Rows from block 4 of the text decoder, named by matrix and row number. Each number is 128 + 24 x the weight over its row's rms, rounded and kept within 0 to 255. All counts start at 0. Numbers have three digits each.
# k: attention key (decoder.blocks.4.attn.k.weight, 320x320), inputs 214-319
k.120:121157158121193145158141108113144088138152112146151100143144115163089122096137128139124117089113137156140131122136138103109123132109169108149148124122159085141142139080114155079141125160147168116143108120118104132118127119150192090078115132161129088122138149154113101097145122139122148118130144147117153111124108167151
k.121:158151117136128130142169118117129153110087142108137120122100106105094118125107157150121106137091144110140114098142113130151152103113122157152161170161107164104142154133138112125090145127095127101130164144122119100124085131105114148142119135104089084115125128112134120106136104098121103078116095164138159128110141107154
k.122:156138084131168146137140129142142116136133128159113102132120097117127122129123127135153083091129145108125106143141146091104126161133118116162153138126157086130100163138146113111115129103171134136121074140132107151126170107149158109116156113113089160122142151092084152097153150119150120110147148137103084108146147109115
k.123:149150121115175137140127088131172075162079135148117094132125109136102130114110101149171124091087139131103162085083135144121119140136170121124137129153121114108129117081132167124134120142092121100158131154130126121113095110132134100124162092134106125109135107158110142119129106144152160109149110109124132162136122161159
k.124:152165123118104105142115107097154082094145133161125154155102088164117135138085079115096125134119083163166145095128104146115098122132122167094122093159127129091121125115090122111148149094122140131136092121111164164124149141103167132111113149138113128121134171091101095175147113128097108166149136125121155099136162113083
k.125:133122163108118109129161108139145129117089145120135158112143140094115154159127157147135125118120135143130116116099149153116116121144129131153132154123117180128111111127163150115116132135117138164144146100107107140149088143137103145169157099128143120174141105162150144102144112106150181127115114144160109107147095117112
k.126:092096098130168157134092141122127103137106160129118099112127125145133152094106115183163084148085104145136125086105160149139130125110173112115107158124160116121164171075094157084135094161150136113106117129142118173149137116153126146128128120155138117094099139131088092141164127135122141118133142147081097088188144161102
k.127:097116096141149126095126110085105155100144111102123126138126132140116116107137112121122113123157139135091104126112122133144132094114108180118145146128113139073079118158125127143107161139151109099092113140150144089131129149097101120149182116142140137093132118110164117120144118102144158080082155105157103133105168082086
k.128:166090125097150143159139152118122068156114150130130169116145138095143110131171094168150168136144179144137179156114108110124151130084157113147146117100109104148146113109128084156103160164099143144097114156164090104148139093107150151105116116116109134123096120157097140102126149119151090110114135087145110107165159119099
k.129:150134146158121103082140149137122163125123114098155134100075163090116143110152108119100135159167123129107115137172101142108121099185084129150155107105128110085126115126109149154156146135103091126151123175121112132131132144129120099175137115117143121139167124152130102135126090097175145152116098148109155124113135140099
k.130:129125161084091146157107155120097117098141098141122138093146148128097168118125127079133152118147143152129137096124154165132151136156117160099089148143126128120131106100104133147142094083128089173111177110131120141107161154093107109110094143112195147111112111109109142157096105150162112114094109112144175115071106157084
k.131:116095115102113107129174153101181115135144139138113140128122117160126079116135102123141145112129124147112115121097121132130164126144169098155127131141136123189106104146146125123155145136107142117152135119144165103136130144122155126100115116156157136136103110097145090107110146159132149147167107084101099132136123162103
k.132:084104137153100101118129125117134169103138129138137102091090138106156144091117151139161093142124114155104134151142145158155093086112091148136171101098129094088133098117128125103097114114174159151161135113136105097144123106101162141112153104100126151139126144155143127133164115153140109127099151142164106159132112076122
k.133:128140079143127107167155144158111138144131130146129119084095138118150124131105117146087136128126166158127139159157132111115108141170149120115148097120129141107153113100143111128162136084145103144147105138118147101099139144149160101137106116166163077125098090159135136101111141136132109162103089128123107114107133142111
k.134:101137143084137129133155106135137121109149136122127110155182121179170089132102135159092142123100159152118128112122123102133148109105146110132075154120179144188105099123142100113133107102137125118112154123141145124138084126146120123147104145162172101113142106103161099104143159155126122133149123116130164171122117135110
k.135:145111102113117149129164121120180127146127149120086157157129135168151127089146143147131084093099142160115130097133121096091143117120149127147152101176111172127134115115140104158114136140128141119109095087079099106086150108153137116116140172164121130144094113140118126152152143165112102106159142106113131131120155126135
k.136:145172116088151159150116150176090139106121164161084149111105128142157158137097099125144105126135103131121142148158130160183090121115110141068119121140161085101156094090096159108178129131114156112141143136134125118112150133116110107110120083101144100132117119100145157166111159113112148107094142112121111074142127088148
k.137:102133106150107112085140107150129168102098124113170145121115140124152124136126124099130177120127111091159117120179094147159097105141102125151154082118107124124136134124096104121151094140100094160155142168104140124107157128128142150128162131143173096109145115160111145123116147129142153135096094112140149117142098141125
k.138:118130154139110121103138188144149083129122169135138139140147159092146112098124113138079087124146140161129189099170146111143170111163101167134095102099101101122116110140117153119155151085098102121146114108082100148135152098133146165111149094133168118145141130114155117143154102163138112151148157109157165144121148077131
k.139:090133170119110122136142113161079101141120114110114130094098166141106135100124133141087093135131134120155161151137140177125083080147146107124125153115118122073156099148130122136105110157122108172107147106140148112101126114130092128113151096133131144134134123128165138136114105082168114118102127170148112144137109074143
k.140:140121107127147126118111110139148095100117116128114134138131097129124136135119164128133137112129129139106137114104163137130157116110138107139119176117095161101144142109150127092095143144174165073101120111161172162138139122148173135109107159143086130098123143144090155154162108139094127135158125135167134130163115137154
k.141:124110143127137123144162116122158088148127149143136166124131133141111084148116133115157101145094121099132158122105144119108141121118129109102088169104150154166128126113127117135106127164130155094091148131118093169143106146100102137113156150150097143128125137102116167146154121139133094118153160116108132166139149100142
k.142:120122131107116109126152137110145087141170172113120158152135079174153139098149119153109112120110140165162117135107146121136115140103130103108110114142116127167147160134102115145094152150180176124090130138136170122146126116149154139118149123112135176125098120099100163137172162146141100131152119095106124137108119143125
k.143:105095149152136106110144079089163151094093121091192125131090112101119138159168153175119137141091143145110103172105153131113109142124120108168163117125155138138107132118100159118091115154149091093140108166153160108099094152183155146159155134092113084112118144170095155096167115113121089133118107166127098155126128162143
k.144:140139155101168114133148167155136121124109125134124138140137157167156126120120126153105141107154140101097133106147141131171097134136138118091124159134108183132166103147118156160136087103141145183082131131145134138154109132075117130145104134112159104106121103091145122139122136113127115137119186165148126108113116113097
k.145:158134122192148127164153167163110096089106172143148141160106089115114134119094141137159087100092119132085106159123100139138134132121130165102110166141128103093144156123141127144093115147111168120109133142141139150142117110088096141142107121127100161156152146078114117127151126118109078082127134156179120117124147134109
k.146:151134110103133099160136130118122106091154138148140143125113120139122133123118125127146084095127161140127122151105146108130120105109113104099121125143137162132097101145105142098085130144150125127083155085158142131108134138084102130119147134163109170139155170104108132137117150150124124140129159163107120136125103114160
k.147:139138103167116096120139106186173124112155144148151163147166138140112123088127101149102117089127128162159132122117127120103123165073153132084139145120123148131124159155125115120133132152153168134163150097118135118088110112116125134096162126119140144116138150146094100101108138104153130125184147144133108155171096096159
k.148:113155123135112141127104096076098139117139114135119098117068121074099118165104097090142151138150104122149147162116128158090087097128125164138161133153133137142164154138129132143150098122106092166138139178122154122108173130142112152161166152129138114119161131151138143121139087086104132131115105164151152126160174095129
k.149:127144139116153115127179164114135089128157127162111122152123153165167097151137086120140151103138158150139142098111154095096125127097142102095122127140167130151147136097136133106157087139090149131151138110112117096133144139091143111093141155147128139165135114085139146168110114119131097134175115102112122133094132120119
k.150:080138091108111133139121164149100094131108107177122134146176122120158165129107142112146097160144173129151174155136153135159091090132129138139118122154104134153173089148110155153109111099102139112096112104153148120135107115112119154100116134142151126160140136130165112112133100128160122122140155141075162081095146154140
k.151:122152116095098092143140162164163098163138110088151117116125103160140119112121091117133118126089153109162132089090138082128164115137110104155157166118104117143134123172171152148131117115089158160103160079103139159102144147165157158088132166138102139158132135135109154162157105122154090115129140124109124105113132116113
k.152:096147111117102151117129156155074081082090125113120131155143139135144118133105129154146144150111156109086153150147101158176092117124147136126162111140151147091139103152112152097108092161171132095151126127176116123168146150114131114119141147130113133108108151135131160100152094167155124128124149147131121077110119123155
k.153:116100132141175138112098112153160096093141121120100166144114100115140074127120094132158119097127109117128138116143092121137124118121142135140115153121151108146107143105137162134101114132144115119128131117105134149114127129119141170121113156162105137153113148107120136169169102142155074069122136142111097180171173137110
k.154:124150161125078100092145115103110172099096133131119124082105157122087164092114130108158135157138105116108130133142125127107146118149129167153149115109117091127104151157138144148127130094143086111125118151132150110116151152133127120168139137108153128121144118144125109123145106115140168137090095117094141104090116156140
k.155:144093109136129126141118135108156109132135114162114136162140067183162084146156159111121074137131147119139132096112165096106111131082126140107117175099146112123120132126153134088135116130143153142124124105156137126128132107137158147092110153160115161098104153134119160144150154163110112091153169139113095165171120139133
k.156:112143145163155148142131140119116096082124102139142151105113141135155162111141117117141119131139138115127172110170130166157093108149101174170150117108136129141111084143095164098104108142145084154141096112135118109158135112097110107105147160104089161107112146138147169128168088092121137116144145150165147169141127113108
k.157:108095099179135162125128122123117154132112135083174150080134159139113130092148170104111124108147101111119081121115103132127104162120109161118164136141086090136138116153150115160123148105117108158114100157159126154102123148154131143147144123095111109115116096128098110091132135122102140141112090126099131119089113114107
k.158:155143121134119114157128157142148066172175171156139156140161074154167090147102134105118098120098116156164160123084140111091131119091165126103108171107154102164130152107165105121113117110153162118121108076129136148118152100106131114105101125121116144098151178090132107126117165128097091137176139088103150140138154119158
k.159:160136112110140106159161110113142098163153125105118113102125094181113138145128099101110102123122152164103123141126153096129147116129160119152117112133133172184123145141117122105145088085110162112112143087103153146151119115172110101084118126109152118137094155115129141115091112156126092142149139114094139116103153120105
k.160:122148146154143129090099145099127116114108088099108102085129138075094175119109157153135132134149067112122146162145119135108091138143139125146150162130092134113126163102128124135151122111100126111112116114124133099132141101112158153155133139090112158126141140127089167134098149129122125111123152146133085155130148141163
k.161:150124084111132155171099129115162116117103126177144144138186120108119118093120105122155092085091148107147137140109134081137142143107162118143164156118146148127113133154153133108109161114107116073142151106114136169139153085110154141091128171136107124155115143135151102153139101151101095146157159081160092058144129172119
k.162:110131114133126138109110084089111190098083133130146104115091170112135144106124111141132121139157120102126086132166114163102134129177096137161135082108124095108129102145109152155155140096097117129144105174153110131123127118177110112154134120106119143156124085162131104109132104117146158136113109103104118133092150129151
k.163:161124137105173122127149093149139092139157157115100146126189095186160107118107120162110112126089131129129159093123145087124136140087170121108130149129122165180156157124151144094109148140127145113083142109151155127155128114144143150120112121163121160112139184149099126126140130154108132137169152148125122133164149120135
k.164:151168156070101142141189150143152158155105127103122110098136151183139157137113106114097152125137177108149111102109137161086104116157100144117123108113141143137120130135114136109124081073135133175108149109104114127153112137142165152163107132142193091139119134090148105120123116134150175156147077102091143182107140144114
k.165:167090092098155099172128122168150137161130174129092148130165094153144125094161090115121083110132153163144127116088133094113159159124129129127136176144132151115132136093132137135093157118124126082118152093135104106144128104101152157119111168123143177102148182153148121143157125137115120102133103083112134150156099163161
k.166:113127103156125139104105104133081150120092107082166108113116141111115140135127168116169090088142081113145106135116120115100120095119147129122161149080133093118159171117094147109115136169111157102154087145150157148137126149179169136112142146114075121135110124175118108098139093105114141096109138104150103149146114120180
k.167:159116127125159096123116117139170109167164134150112144115134124196139132121153094151111112132140138110142130124130165084115133154118107117184110134118115169168086158113145145153131143123133164147112153096115144092139139134144119121091136167132138133129112171117160104158124119110115096087137121134124134136150139165110
k.168:108152112171102129130136129113132170114102127133161158117076138073086119132099092159108115117165097119105160145182116166136122131187096152132154105133094113127119086136100164139140100127118084129098094177147115089172169117095129133117105102127099126096166106121129112162146137094119131110118119175129128164129120096109
k.169:124122139122112124127136130121127163133084142106130121116078162126141172124149082099120178135122102120115125135135106129102111150199087166147127089137120101096135098111131119173159095105108107131119119133102133115101145159106130095164124127102167079119128080134157142136118138104132136157097098134100159121128114120119
k.170:111145145153096091132142108129089159151098145108129083120103105102123143100109146098149087110145110147142066133129148098104143118155145092093148152116101101106116173096125139109118149133153144144149145140101165164120133139129137111130162147144137111141140136170117120088144133138153141168097129129131122080141124166125
k.171:107104146120147112110152107086138090184153109102120106174136113144129075177137121151117146135103157132150155106087147134110171122114137118154118112115178155157090125092188109149113109126140169121132119085142100107125113126098124150114131160153137145141131157104157119106146160130141106146150136131118149135126156141114
k.172:104117161103129098106104112136131192142080123141157131117081146113144143111153125127102122168129105113102125114116096153112146145185083150130142133118133102094142148122114144144138131088092092120150102147118104096101138128156126153130151119108118119134153092138119134145091144091117117109116138101142159115093159168097
k.173:167123107137127179140134139143142093129106145129158098136133156099129153135106148100134107131125135095151142102147079167097119140162086183161159137099089146109111136114153094159132160122136074133132136112165110122108168128116142143120129158135090100105107140170130110156131134136141152125122099125109130155100114120102
k.174:136136125136137123098137121099113168133132139102118113125082166095137148154108156112139169124171107135096124152120113147136138138159093133159131087095142139088132086137136125158141152082092099118125103147082101101126149154143080150131137113144157117156133109109121116142107117100166160166130133146102130090132122146120
k.175:125141150127107094124101129120153142154136114098128116155120149159140127160097121126076137145164130127133154142174122157097148135158107118092144131171146102110107092129136135105120142064105101145171165120055127092098123124097114100124108099155167101153128082086159090128138117101139163166149103107121149122104141092136
k.176:099116127151138119119115098124126175138096078116111115118131155077124166125132121112125172170160125111151110160175103147124103112176087113124142101108104125129118089142127130158164133118134123168097126134098138101162146152157119150172128132139173102150122115121126129117137113106117170132123099125149150132135119117144
k.177:123160130155121147133115099113145101126131103117116143134135132076127104133098139148105104109135146097090141135137094150162124106159158151121162102103126154107167092097154159146131132181106160132109113132111152121150134102074078131099155145123114155090118139119089108149141118153093123126138172165106084108141097105101
k.178:105167149069095094111180101091163186155114140105113114127159137129118156163146150145106129166152117108152131142161136148137098118177112098132116115161163122122150134145104121165150084071089105131138126119105134140117097162145153128111137108130174086149135091137135084104092111140158158170125108158116159152079117106117
k.179:141150108167112107092122123097130157127083117117187123126085163103112111157166135119144145157118137127131130157166145143092134142181120136126140117086094104094094145182095108118115103112109089162143097131129092145159115124143101116145117131128170127148112084167110108139089142096120127149111129148136155154087100127087